Weights of a small encoder-decoder audio transcriber: encoder norm batchnorm.
Rows from block 10 of the audio encoder of a small encoder-decoder audio transcriber, named by matrix and row number. Rows with one number belong to one channel. Each number is 128 + 24 x the weight over its row's rms, rounded and kept within 0 to 255. All counts start at 0.
Before each channel's rows are labels from the 100 clips, of 14848, where the channel reaches its highest value: "top examples" is what is common among them. Only what is clearly more common there than usual is listed. The data: Morse code for random letters and digits, with fading, noise and interfering tones.
# convs1: first pointwise conv (encoder.blocks.10.convs.1.weight, 192x192x1), inputs 96-191
# convs3: second pointwise conv (encoder.blocks.10.convs.3.weight, 192x192x1, transposed), outputs 96-191

top examples: speed: fast; the character "v"; the character "4"; the character "x"
convs1.153 [129  99 142 104 147 122 141  80  93 149 112 140 118 110 123 144 127 100 114 158  75 162 154 124 175 124  91 127 139 165 104 114 140 112 103 159 108 121 126 163 135 129 125 123 137 123 138 112 140 122 142 103 113 132  57 126 126 105 139 129 162 140  85 156 146 128 130 137 139 140 132 116 103 136 114 162 147 130 146 158 135 112  90  87 141 143 137 147 141 117  92  96 152 142 135 143]
convs3.153 [124 142 108 122 112 138 129 130  89 162 142 199 108 100 110 114 164 152 130  81 116 124 143 108  88 119 152 108 110 147 141  87 117 109 143 157 132 100 118  97 111 138 116 136 102  96 152 145 130 122 128 146 158 111 127 132  90 103 166 100 155 159 186 120 157  81 134 118 104 128 159 189 100 112  86 171 153 142 144 151 164 113 146 135 121 113 123 180 129 133 139 147 148  74 134 144]

top examples: speed: fast; reverberation; the character "s"
convs1.126 [143  99 148 119 150 138 117 119 121 101 116 125 144 138 106 101 154 131 130 120 115  86 105 156 108 105 162 118 140  91 139 142 127 119 124 119 156 122  80  83 111 129 148 114 118  99 121 125 118 148 109 155 126 124 101 185 120 154 137 149 129 140 142 154 126 140 118 159 134 128 146  98 148 123 131 127 134 124 129 107 129 156  92  90  91 169 158 116 105 160 170 107 112 151 121 139]
convs3.126 [ 92  95 137 129 153  95 195  99 129 126 108  92 123  84 148 101 147  95 129 105 114 125 163 141 165 113 105 135 110 133 141 130 125 126 134 147 164 128 128  85 126 114 114 139 137 123 107 124 147 105 131 127 132 134 157  69 175 104 163 127 132 122 116 121 128 122 132 108 130 156 113 112  92 134 131 188 158 100 123  88 117 158 146 100 102 136 122 101 128 128 116 134 114 107  89 137]

top examples: speed: medium; the character "h"
convs1.26 [133 140 143 101 114  92 107  88  88 152 107 113 102 104 146 121  87 154 121 124 147 111 158 118 124 123 162 142 111 134 169 134 166 120 118 150 117 196 129 144 112 171 134 152 135  81 121  83 107  98 120 134 148 109 138 134 143 124 144 144 141 137 114 113 150 146 148 129 116 175 126 150 104 105  79 118 119 129 147 138 118  87 135 123 124 174  89 127 109 171 153 138 135 105 129 159]
convs3.26 [116 101 144 153 153 171 112 131 108 113  82 109 123 110 126 107 155 104 134 157 104 122 119  79 113 129 153  82 109 128 136 138 124 131 147  99 131 109 107 127 113 175 155 132 171 144 166 136 134 162  89 116 131  96 142 171  88 116 125 100 158 139 116 122 158 163 124 174 165  87 158 120 134 109 152 105 146 103 165 133 139 138 150 152 177 117 108 133 112 155 117 125 152 125 100 141]

top examples: speed: fast; the character "v"; the character "q"; the character "4"
convs1.130 [161 110  91 117 105 137 122 125 108 134 116 119 130 109 152 119 116 101 155 105 125 151 123 143  90 137 130 142 123 162 103 140 149 133 101  96  91  91 119 150 140 138 118 160 100 153  49 111 114 156  84 158  72 136 124  67 145 186 136 149 113  80  99  84 106 180 124 123 141 128 128 117 122 143 125 124 113 133 148 125 148 107 130 133 142 123 153  99 122 162 123 143  88 135 156 141]
convs3.130 [153 153  83  89 140 111 119 106 120  64 119 141 114 168 132 117 168  88 113  96 124 177 186 152  89 106 133 164 113 121 133 131 154 115 169 129 160 146 163 130 156 122  75 142 128 123 170 131 112 119 149 111  84 137 123 152 115 135 151 108 155 114 126 111  98 131 162 148 146 133  95 115 146 115 118 134 122 149 170 137 164 125  96 178 136 112 135 143 113 168  83 135 142 126 139 105]

top examples: reverberation; the character "e"
convs1.164 [107 112 138 111 161 137 147 146 159 154 145  92 121 150 159 123 118 136 106 161  80 119 144 122 138 103 104  50 155 179 126 136 130 142 121 107 125 168 123 122 134  92 107 148 144 113 170  98  97 124  73 136 156 119  83 161 169 116 151 147 113  94 135 130 122 108 129 125 126 159 129 114 107 107 139 137 164 125 143 136 112 122 101 127 155 157  94 146 148  85 149 128 147 162 112 181]
convs3.164 [133  87 111 171  71 134 131 138 123  73 113 158 136 102 117 118 119 116 135 144 122 148 107  97 134 128 139 101 131 132 145 160 130 103 141 153 142 113  99 147 140 175 117 117 124 100 106  72 137 119 111 133  78 166 127  77 138 118 115  86 100 143 125 130 141 131 109 168 174 127 137 157 118 152 143 128 148 155 145 111 116 161 135 128 199 143 164 105 146  98 101 137  94 123 133 148]

top examples: speed: slow
convs1.93 [155 118 135 132  94 139 106 148 125 142 189 114 164 142 109 117  99 105 133 102 143 160 123 189 134 112 110 112 159 133 188 126 122 133 133 135 140 105  75 132 118 142 120 130 104 122  84 118 125 137 150 137 113 142 137 124 157 142  79 100 111  60 145 106 137  98 134 125 126 146 106 141  72 153 125  83 119 162  73 106 123 127 142 168 112 145 126 102 111 111 118 111  91 127 159 115]
convs3.93 [126 115 107 134  93 164 139 127 124 153  88  98 114 126  87 125 157 151 144 135 128 122 128 123 119 105 152 126 111 100 179 115 124 125 129 118 115  96 111 212 120 105 159 142 131 119 119 132 136 136 136 137 134 106 115 137 139 167 138 128 117  96 111 150 178 141 131 114 120 170  85  90 142 113 145 122 105 134 108  72 141 201  97 134 159 151 111 110 155 155 164 172 140 105 136 140]

top examples: speed: slow
convs1.17 [128 122 149 134 128 127  95  96 157 134 107 119 140 174 113 126 154 151 129 111 127 119 239 130 113 114 103 108 143 127 131 155 104  82 176 141  77 116 112 144 133 147 117 134 154 172 145 129 132 117 129 147  97 112  87 124 151 139 120 162 148 132 149 118 100  85 125 138 136 164 112  37 128 123 105 108 123 127 146 114 123 132 117 111 103 136 108  81 136 121 129 114 119 135 162  91]
convs3.17 [139 135 116 155 119 198 180 132 108 117 114 136 134 132 124 149 131  98 142 102  87 136 131 150 132 149 119  91 146 120 133 111 132  69 161 127 129  95 136  94 171 157 113 114 119 153 119 114 133 132 132 101 136 123 113 111 111 112 125 158 110 128 120 143 143 172 115 123 127 134 109 205 146 141 141 155 118 172 142 198 111 103 149 167 149 136 125  73 131 150  99 158 159 175 126 145]

top examples: speed: fast; the character "q"; the character "u"
convs1.38 [150 143  95 158  98 137 158 118 104 148 128 117 122 153 106 115 150 123 110 131 143 100 145 119  82 145 136 113 120 147 163 114 133 126 191  55 118 126 118 159 130 140 100 150 108 139 103 110 106 112 121 151 129 117 167 106 129 168 149 145 103 123 105 119 137 147 133 123 116 140 136 149 126 120 154 117 114  96 133 130 150 129  73 152 119 201 123 153 123 140 133 105 106 126  77 145]
convs3.38 [187 137 118 137  78 115 118 152 174 119 159 147 117  65 124  90 107 175 132 126 112 122 134 125 121 113 133 111  83 123 124 149  93 103 148 146 119 133 107 110  99 142  93  50 136 142  83  92 133 144 121 128 122 115 139 114 129 138 119 168 135 175 118 125  99  91 110 113 113 132 133 171 157 111 166 127 116 167 146 132 140 154  90 114 162 140 113 165 131 145 126 111 133 119  74 122]

top examples: speed: fast; the character "t"; the character "i"
convs1.147 [153 114 145 138 110 123  98 125  99 144 167 153 150 124 131 135 157 153  89 170 126 142 162 102 107 125 143 117 109 127 116 120 143 129 123  31 102 140 102 164 126 111 118 181 116 157 119 108 113 156 137 111 146 120 124  84 166 138 140 137 131 150  99 101 133 197 135 136 105 146 141 120 121 128 124 121  96  98 120 120 138  92 162 135 141 154 120 104 143 128 159 112 129  89 136 132]
convs3.147 [126 100 112 121 124 149 135 128 118 130 142 116  44 153 150 125 129 179 117 135 126 165 163 140 133 102 139 178 137 148 121 150 121 117 106 132 133 134 129  90 145 106 151 159  87  90 166 137  99 123 116 132 140  82 124 125 119 110 125 111 157 123 158 114 143  98 123 104  98 154 129 141 135 115  96 134 172 159 173 151 120 148 117 130 121 116 131 181 113 139 143 157 134 104 132 127]

top examples: speed: fast; reverberation
convs1.104 [101 150 127 112 127 134 122 110 144 162 126 130 147 123 151 125 143 199 133 118  98 100 132 139 145 120 122 151  89  88 115 141 132 143 132 102 127 107 166  98 117 133  92 106 169 149  97 119  67 172 115 120 148 152 114 132 121 113 126 116 116 137 126  86 160 116  88 107 117 115 142  89 141 149 148 114  97 147 135 182 147 120 117 125 133 124 124 100 118 131 134 122 139 160 159 115]
convs3.104 [119 119  91 120 120 126 128 136 157 119 136 105 109 137 146 101 128 113 147 126 122 140 128  88 145 125 127 133  91 131 125 148 141 139 104 134 112 140 188 143 129 133 132 119 153 127 160 184 171 150 135 103 122 120 127 127 130 125  71  96 163 148 128 109 178  96 135 153 139 168 157 108 112 129 129 167 150 133 124 121 172 122 126 104 111 115 133 110 130 139 127  86 148 147  99 152]

top examples: speed: slow; reverberation; the character "c"
convs1.89 [102 102 129 105 133 131 128 115 110 136  80 120 137 101 132 142 117  96 117 126 127 135 121 100 109 134 146 112  86 149 116 115 154 140 126 174 131 166 125 102 141 137 150 138 138 152 121 130 113 124 151 134 142 150 143 117 140 149  98 145 113 190 135 123 103 141 148 121 121 144 138 164 123 130 104 112 122 103  96  71 155 183 154 139 157 118 108 113 106 115 121  90 142  99 137 106]
convs3.89 [163 129 121 123 104 135 127  92  86 104 167 142 143 155 103 210 118 137 133  99 115  94 164 149 156 139 202 118 164 140 121 127 117 174 129 133 120 125 131 134 117 158 158 126 127 133 134 104 116 113 125 138 163 131 164 173 137 115 151 133 129 145 106 108 134 153 140 145 132 116 110 165 110 110  75 129 146 143 160 149 116 133 135 174 132 153  88 139 145 175 130 145 116 102  91 132]

top examples: speed: fast; the character "e"; reverberation
convs1.63 [135 134 124  92 138  80 124 144 137 120 137 112 120 135 139  88 118 128 126 148 133 137 159 156 107 106 154  99  98 115  78 151 126 138 111 105 139 108 148  74 147 135 124 139 125 154 136 137 104 101  88 103 139 119  88  94 128 137 116 160 148 144 121 111 144 131 116 127 109 159  91 136 115 114  94 139 134  84 135 141 139 120 145  78 113 146 161 130  88 142 181 104 121 108 179  96]
convs3.63 [101 114 171 140 121 144  91 131 191 146 149 128 132 142 142 115 108 150 162 170 128 147 163 137  87 122 129 126 121 117 119 135 144  99 111 115  38 130 161 110 103 131  92 148 137 121 157 111 118 123 125 113 108 139 162 118 134 110 117 158  97  89 165  90 132 133 121  80  68 155 120 116 149 124 121 145 123 123 131 120 119 146 141 137 124 150  70 131 120 155 125 120 130 172 167  83]

top examples: speed: medium; reverberation
convs1.127 [129 104 157 100 152  99 118 133 132 145 132 117  86 133 125 139  94 118  92 150 104 103 101 117 136 113 128 143 105 143 160 180 136 124 128 105 121 143 135 111 140 181 151 119  74 130 124 156  85 106 136 182 133 120 126 158 106 115 165 105  95 100  98 103 147 158 117 121 158 148 138 162 113  88 121  99 121 108  95 112  86 150 153 112 126 121 104 136 174 153 105 127 151  86 147 111]
convs3.127 [134 134 141 128  86 100 131  89 147 126 148 112 142 136 127 170 133 122 170 162 118 115 145 140 124 157 121 145 142 157 116 138 160 162 152 132 122 164 141  99  89 179 153 135 134 153 132 126 142 114  88 124 164 129 117 134 138  99 190 159 127  65  96 126 131 149 134 166 145 171 145  90 103  54 142 101 102 153 105 132 146  92  82 131 140 140 148 129 139 147 136 106 120 127 137 122]

top examples: speed: slow
convs1.10 [112 156  97 111 128 109 141 125  81 117 161 125 161 120 117 149 141 137 101 134 109 160 142 136 174 134  59 148 128 135  87 121 138 121 138 124 127 119 109 130 123 131 145 148  93 109 112  86 129 134 174 139 125 169  96 157 128  91 134 147 111 137 126  82 129  78 126 141 118 154 118 180 113 176 140 107 150 140 101  75 138 195 111 138 118 141 139 126 137 174 145 173 134 135  82 158]
convs3.10 [139 130 106 116 118 128 118 127 146 108 158 106 127  96 119 107 103 154 116 135 131  99 100 107 143 154 178 114 143 117 126 143 122 115 127 128 125 133 122 148 122 147 116  88 124 134 105 131 141 126 126 103 141 149 122 177 125 145 121 136 129 138 108 153 165 110 100 101 154 127 186 179 159  99 145 128 100 151  49 110 127 149 135 137 124 158 134  95 107 168  96 113 101 106 119 172]

top examples: speed: fast; pink noise; the character "a"; the character "o"
convs1.90 [184 123 165 156 127 133 149 182  68 137 126  91 174 131 110 136 121  98 183 152 126 145 126 125 149 155 149 148 144 104 171 133 140 130  79 132 139 144 129 128 166 111 137 121 117 112  99 159 122 163 147 126  99 129 115 119 102 146 105 129 138  98 155 157 113 127 106 143  91 157 125 116 107 113 172 162 115 170 143 121  84 177 137 141 120 145 107  89 115 168 122 130 117 140 116  98]
convs3.90 [110 123 107 144 123 133 113 145 134 170 119 110  98  99 162 175 136 129 147 108 117  98 153 145 176 122 138 135 131 123 148 140 121 118 159  95 150 139 119 129 112 154 126 126 139 103  98  95 132 138 148 140 143 128 103 156 177 110 131 138 105 131 117 126  92  96 140 135 130 138 124 142 123 141 132 149 139 175 112 171  94 120 150 169 163 131 111 115  89 124 125 126 142 151 129  88]

top examples: speed: fast; reverberation
convs1.50 [115 123 143 162 138 146 120  69 103 127 102 118  99  93 116 106  80 146 151 145 103 129 135  98 132  89 138 150 130 120 155 127  85 128 104 121 139 113  98 127 133 122 143 111 163 110 132 110 140 115 127 132 124  98 140 146 136 161 128 174  74 131 165 122  43 150 101 124 134  86  77 121  77 111 130 146 145  96 112 127 169 135 137 122 107 132 161 140  90 140 164 113 131 114 147 158]
convs3.50 [118 120 109 134 128  73 126 103 107 118 138 107 113 110 102 109 152 143  92 131 131 146 112  89 145 128 145 118 130 121 192 132  72  92  59 124 157 137 165 119 138 148 141 144 101 123 142 127 150 153 173 100 113 163  96 161  94 133 166 105 131 115 155 145 144 123 120  91 133 127 116 146 137 107 152 130 135  96 108 112 155 174 104 137 131 139  81 132 120 113 116 102 102 159 113 117]

top examples: reverberation; speed: medium; the character "d"
convs1.120 [ 96 118 147 160 127 152 108 109 130 129 155 103 104 128 124 129 126 136 128 141 104 121 132 157 157 148 157 153 115 170  84 131 110 121 132 164 111 150 110 136 141  78 147  65  96  84 110 100 127 122 142 122 145 118 111 126 189 117 127 164  98 106 127 132 124 100 117 113 131 173  96 174 160  93 115 106  88 160 112 141 124 158 147 139 111 145  96 102 136 115 135 139 157 126 112 149]
convs3.120 [141 162 122 112 139 104 151 137 140  94 133 184 145 103 134 126 135  99 137 120 150 102 132 145 176 115 148 155 113 185 127 119 123 104  80 115 105 139 133 141 115 136 135 117 179  97  75 138 125 114 158 126  88 104 121 116 140 139 136 103  84 136 143 150 104 107 133 153 153 127 152 121 130 107 108 125 144  99 136 139  96 115 108  68 100 153 162 150 113 125 140 156 101 128 134 153]

top examples: reverberation; the character "0"
convs1.19 [144 128 140 103 134 116 116 135 113 175 123 112 124 143 111 109 143 172 135 167 121 137 100 117 136 125 152  92 105 119  49 138 142  82 129 151 149 106 133  96 132 156 139 104 140 155 205 158 131 131 116 135 112 111 134 157 105 127 153 212 144 125  91 149 125 153 123 118 146 157  45 128 155 132 175 173 135 117 158 122 157 130  85 135 153 121 165 121 128 135 165 126 102 126 144 159]
convs3.19 [120 170 139 120 124 124 142  88  94 106  93 125 119 122 117  88  80 116 128 160 131 144  93 134 121 113 142 120 151 147 136 134 138 130 117 130 186 109 127 131 138 128 122 102 152 151 120 140 128 176 112 111 149 141 138 120 147 120  97  74  74 172 117 120  89 168 108 130 172 142  97 135 136 135 110  99 106 113 129 154 144  97 122 134 128  56 112 147 110 134 161 115 126 142 125 132]

top examples: speed: medium; the character "e"; reverberation
convs1.59 [155 130  97  99  87 159 134 178 129 122 124 153 128 128 111 152  99  99 169 123  92 136 122 104 142  90 132 175 125 145 126 121 117 159 130 155 127 139 143 145 115 116  81 140 118 144 132 155 138 162 135 152 108 138 142 138  94 119 121 132 142 154 128 140 114 134 142 175 126 135  79 159 158 172 123 135 129 115 136 152 159 132 158 136  96 160 138 149 112 134 161 103 116 107 104 162]
convs3.59 [117 149 174 142 129  92 136 138 132 119 152 139 133 108  98 125  85  98 139 118 116 137 121 133 134  93 153 115 137 148 116 121 151 110 130  96 123 158 150 112 156 118 113 138 109 106 165 119 139 115 107  95 142 132 144 117  79  93 122 114  86 115 149 144 122 133 166 102 104 150 154 136 130 115 100 115 146 118 138 125 120 132 130 156 120 115 110 135 135  85 116 142 169 110 151 142]

top examples: reverberation
convs1.40 [130 132 125 148 152 162  89 172 163 119 115 142 114 152 130 101 159  79 129 117 134 104 115 105 153  89 160  90 130 122 120 130 110 105 115 146  87 167 102  74 134 131 104 129 143 159 115 111 136 115 142 168 110 119 160 119 154 118 129 137 162 128 149 131 127 184 115 138 146 148 112 147 126 127 157 148 100 151 134  73  87 148 127 173 124 134  95  86 158 156 177 163 147 134  98 133]
convs3.40 [141 151 143 143 125 136 137 105  92 143 102 120 113  71 156  90 108 116 122 159  73 122 142 157  95 116 133 101 106  83 107 126 129 118 169 157 114 182 135 130 126 181  95 114 160 147 149 153 119 156 146 103 133 109  89 122 126  90 157 110  66 131 117 145 102 119 112 132 133  96 147 130 108 139 124 128 131 166 117 142 147 125 107 159 119 121 115  90 177  91 127  82 151 120 127  93]

top examples: speed: fast; the character "r"; the character "g"
convs1.103 [102 117 164  99 111 154  69 124 101 139 145 134 165 107 139 106 123 118  98  92 101 110 117 158  88 127 107 124  67 112 113 128 120  74 116 146 145 162 122  81 146 105 149 140 146 144 125 136 106 134 114 131  91 128 131 126 141 127 107 124 126 124 124 146  74 120 105 104 170 146 139 135 138 147 134 104  98 131 142 122 130 133 164 107 140 147 137 129  74  94 128 191 115 163 135 115]
convs3.103 [105 124 112 128 121 143 158 130 130 138 138 141 117 173  99 142 135  83 123 137 136 130 138  89 120 114 173 133 158 101 119  96 168 177 175 142 176 151 183 126 145  92 116 133 154 148 130  97 125 147 111 141 163 139  78 113 124 114 121  95 129 146 126 134 157 117 162 140 128 121 131 133 118 116 144 123 165  93 138  97  98 146  98 159 150 146 137 165 152 118 109 190 157 145 140 102]

top examples: speed: fast; reverberation
convs1.183 [147 146 124 133 161  82 124 139  81 161 105 193 141 151 124 130 146 124  87 131 146  76 149 128 160 143 160 106 100 113 132 100 140  99 109 103 116 109 134  96 149 106 130 176 127 138 134 105 126 131 114 146  88 112 100 159 155 136 150 105 136 116  97 158 159 161 137 137 156 143 146  79 118 114 157 139  99 117 137 113 119 163 147 100 110 137 105 145 100 126 115 127 159 114 166 134]
convs3.183 [126 204 126 149 139 174  90  89 120 119 121 202 136 157 126 148 122 152 128 136 143 117 124  94 112 123 137 136 139 128 172 108 143 118 173 121 121 112 136 112  97 128 132 143 143 150 120 154 105 131 130 150  73  90 115 117 156 125 168 124 107  65 124  95 168 136 133 117 127 127 110 189 100 162 109 120 112 117 120 120 124 157 130 110 144 112 158 134 140 109 157 153 122 147 146 118]

top examples: speed: medium; the character "e"; pink noise
convs1.64 [127 151 110 119 157 141 134 115 207 168  69  98 140 123 148 109 103 126 154 137 163 126 126 104  91 132 107 140  99 109 125 127 118 137 132 133 152 149 122  98 149  77 125 127  95 171 134 117 122 127 135 158 116 133 134 109 129 114 136 115 104 166 131 130 159 165 121 111 121 100 119 148  85 143 178 160 117 164 137 146 117 105  94 106 124 105 122 102 123 105 120 131 125  68  81 152]
convs3.64 [135 106 170 132 125  81 177 103 115 116 123 151 150 117 150 112 130 138 131 135 132 135  80 159 119 122 123 142  93 131 114 141  65 108 175 115 126 131 122 117 122 170 143  92 162 134 168 145 120 136  95 119 113 100 137 133 118 129 146 106 143 128 115 116 161 158 139 143 128 148 166 125 119 156 106 100 124 142 158 134 133 167 120 156 142 143  88  95 158 152 110 159 148 143  96 117]

top examples: speed: fast; reverberation; mains hum; the character "g"
convs1.87 [132 104 139 164 157 115 133 138 113 148 168 123 141 136 137 160 131 114 150 121 158 109 177 136 147 136 136 116 125 121 138 139 151 123 149 131 117 107 107 144 115 163 119  84 137  90 122 189 113 129 109 163 119 114 138 122 154 157 135 103 121 106 110 150 143  94 136  98 140 118 121 146 187 136 149 126 151 177  59 143 130  80 122 151 125 111 157 122 124 140 107  72  95 100 104 133]
convs3.87 [125 132 106  85 157 143 118  97 137 110 145 106 111 161 135 167 156 107 139 131  84 166 153 139 168 111 100 156 154 143 170 166 127 149 117 133 147 160 131 125 105 129 127 125 131 172 134 148 131 113 136 110 140 132 136 132  70 124 112 138 173 105 136 103 113  90 180 132 148 128 153 131 118 136 160 161 105 141 106 131 122 153 160 105  97 128 127 140 161 127 125 117 127 114 123 130]

top examples: reverberation; the character "e"
convs1.74 [129 121 134 105 162 142 103 129 100 115 138 104 138 148 163 151 146 115 127 120 158 117 170 167 167 167  64 100 157 133 169 162 137 109 120 129 137 128 159 123 136 110 147 140 143 123 142 120 126 153 185 122 101 139  82 156 150 100 135 153 121 105  79 114 126 139 150 144 140  98 146  73 120 135 115 117 153 149 123 117 140 120 115 107 124  94  89 125 150 119 138 139 149 111 114 181]
convs3.74 [141 113 138 137 171  93 123 124 133 163 138 100 122 157  91 165 140  91 118 175 127 126 127 134  97 132 113 155  68 156  82  98 145 142 108 154 120 184 168 136  77 130 136 116 139 114 143 127 116 147 113 116 111 127 117 125 156 161 102  76 135  97 116 130 131 131 119  96 122 126 119 123 140 165 123 116  91  88 130 111 151 125 140 136 138 108 154 148 118 129  69 125 107 124 146 107]

top examples: speed: slow
convs1.0 [142 153 155 147 130 131 102 138 105 134 169  85 104 136 102 128 128 164 108 129 141  92 153 105 118 127 146 130 102 123 164 134 139 142 140 160 156 172 188 123  89 126 141 114 106 129 152 127 158 118 148 133 106  84 119 153 114 124 133 125 142  97 114 107 111 120 131 110 151 142 167 181  90 165 110 104 122  94  85 106 155 175 120 141 140 131 103 113 111 118 127 178 121 150 119 150]
convs3.0 [116 147 154 139 121 117 144 141 154 121 131 134 117 144 112 143 136 140 149 157 116 140 127 110 166  90 124 138 140 137  49 115 130 143 153 147 155  56 106 115 119 135  86 135 110 174 129 197 142 103 119 139 165 124 151 114 129 121 159 175 129 133 155 112 126 125 176 128 132 126 126 170 109 141 107 126 147 161 137 149 152 110 177 107  99 114 179 137 147 143 127 158 142 172 159 131]

top examples: speed: fast; reverberation
convs1.117 [130 137 126 177  89 132 108 162 120 145  76 117 125  95 110 156 126 144 135 111 148 171 106 101 108 137  98 153 119 129 129 120 127 109  99 172 149 136 121 113 128 145 113 142 131 126 133 156 130 115 134 161 154 145 113 121 106  73 139 157 118 110 137 138 158 136 148 110 149 162 170 152 159 123 157 105 138  84 125 131 114 124 144 147 128 193 135 129 156 113  93 138 134 112  97 146]
convs3.117 [ 77 131 112 120 142 147 152 104 124 156 148 150 108  88 166 130 109 139  64 101 133 118 123 111 115  88 103  95 126 146 127  85 125 154 110 167  95 145 128 124 120 128 168  50 131 122 105 116 131 168 116 157 113 135 165 119 110 139 118 148 108 134 114 109 121 122 169  65 111 158 119  85 136 132 101 119 129 126  98 103 100 106 172  90 125 104 139 116  89 125  97 120 123 148 111 137]

top examples: speed: fast; the character "5"
convs1.81 [136 140 106 113 110 111 120 146 141  94 110 127 143 111 124 120 138 123 121 131 148 144 128 103  96 122 115 148 144 133 116 149  95 117 139 163 142 140 147 136 114 128 156 127 136  73 122  83  38 114  98 116 135 112 170 116 170 134 151 113 132 145 110 131 131 147 126 117 118 175 148 141 149 112 127 137 134 131 136 159 102 155 143 122 148 133 128 108 125 127 146 164 116 126 127 108]
convs3.81 [125 136  96 125 129 110 132  87 116 153 112 132  97 131 148 124 125 140 145 105 120 133 105 188 103 102 113 135 168 112 105 115 150 135 137 115 111 113 190 125 146 138 152 125  99 120 110 146 199  97 166 121 165 178 130 115 153 133 113 132 131 134 131 143 119 151 104 116  99 110 205 133 115  74 124 128 127 103 119 103 133 132 133 136 131 136 106 101 149  76 130 123 114 128 142 111]

top examples: speed: medium; reverberation
convs1.69 [148 140 135 157  97 134  96 108 116 109 141 140 140 124 114 127 130  84 147 143  95 101 100 117 122 117 164 132 119 142 147  98 135  96 117 124 113 117 137 135 114 129 115 136 167 159 111 128 142 111  88 150  86 125 113  97 126 149 152 110 136  92 140 103 158 117 120 140 126 112 122 141 157 110 129 119 139 162 131 139 111  72  85 198 144 134 130  92 107 159 132 151 103  77 139 154]
convs3.69 [119 124 146 150 134 189 148 122 131 129 147  94 140 144 144 128 124 139 130 117 156 127 134 108 131 151 123  87 116 181 105 110 199 114 109  88 117 148 125 144 103 139 110 105 122 114 103 124 128 101  89 103 167 113 171 127 132 103 124 163 151 134 160 119 109 156 111 103 129 154 109 109 127  74  95 167 107 145 122 120 158 118 133 128 124 130 139 161 119 118 148 127 167 117 116 118]

top examples: speed: fast; the character "q"
convs1.134 [110 130  99 117 105 103 189 144  86 156 143  85 117 113 136 136 148 141  93 102 110 108 174 120 146 115 106 102 124 120 149 153 122 120 151 111 119 111 132 120 151 104 128 141 127 183 114 130 116 135 143  93  96 112 124 169 115 135 139  82 120  97 116  68 111 144 131  80 125 159 130 112 127 147  88 101 135 151 148 123 161 130 174 150 130 163 159 103 156 133 138 170 115  97 132 113]
convs3.134 [139 156 129 160 173 109 129 138 122 113 151  97 157 195 135 142 165 170 144 135 120 102 150 129 164 125  54  94 131 155 151 134 124 107 133 159 100 109 119  91 124 107  87 157 161 138 121 114 146  91 127 116 110 122 117 149 133  86 136 136 122 144 137 145  87 168 128 113 100 102 133 117 140 151 157 118 135 128 128 152 124 121 109  97 140 120 126 108 150 111 103 171 137 112 122 150]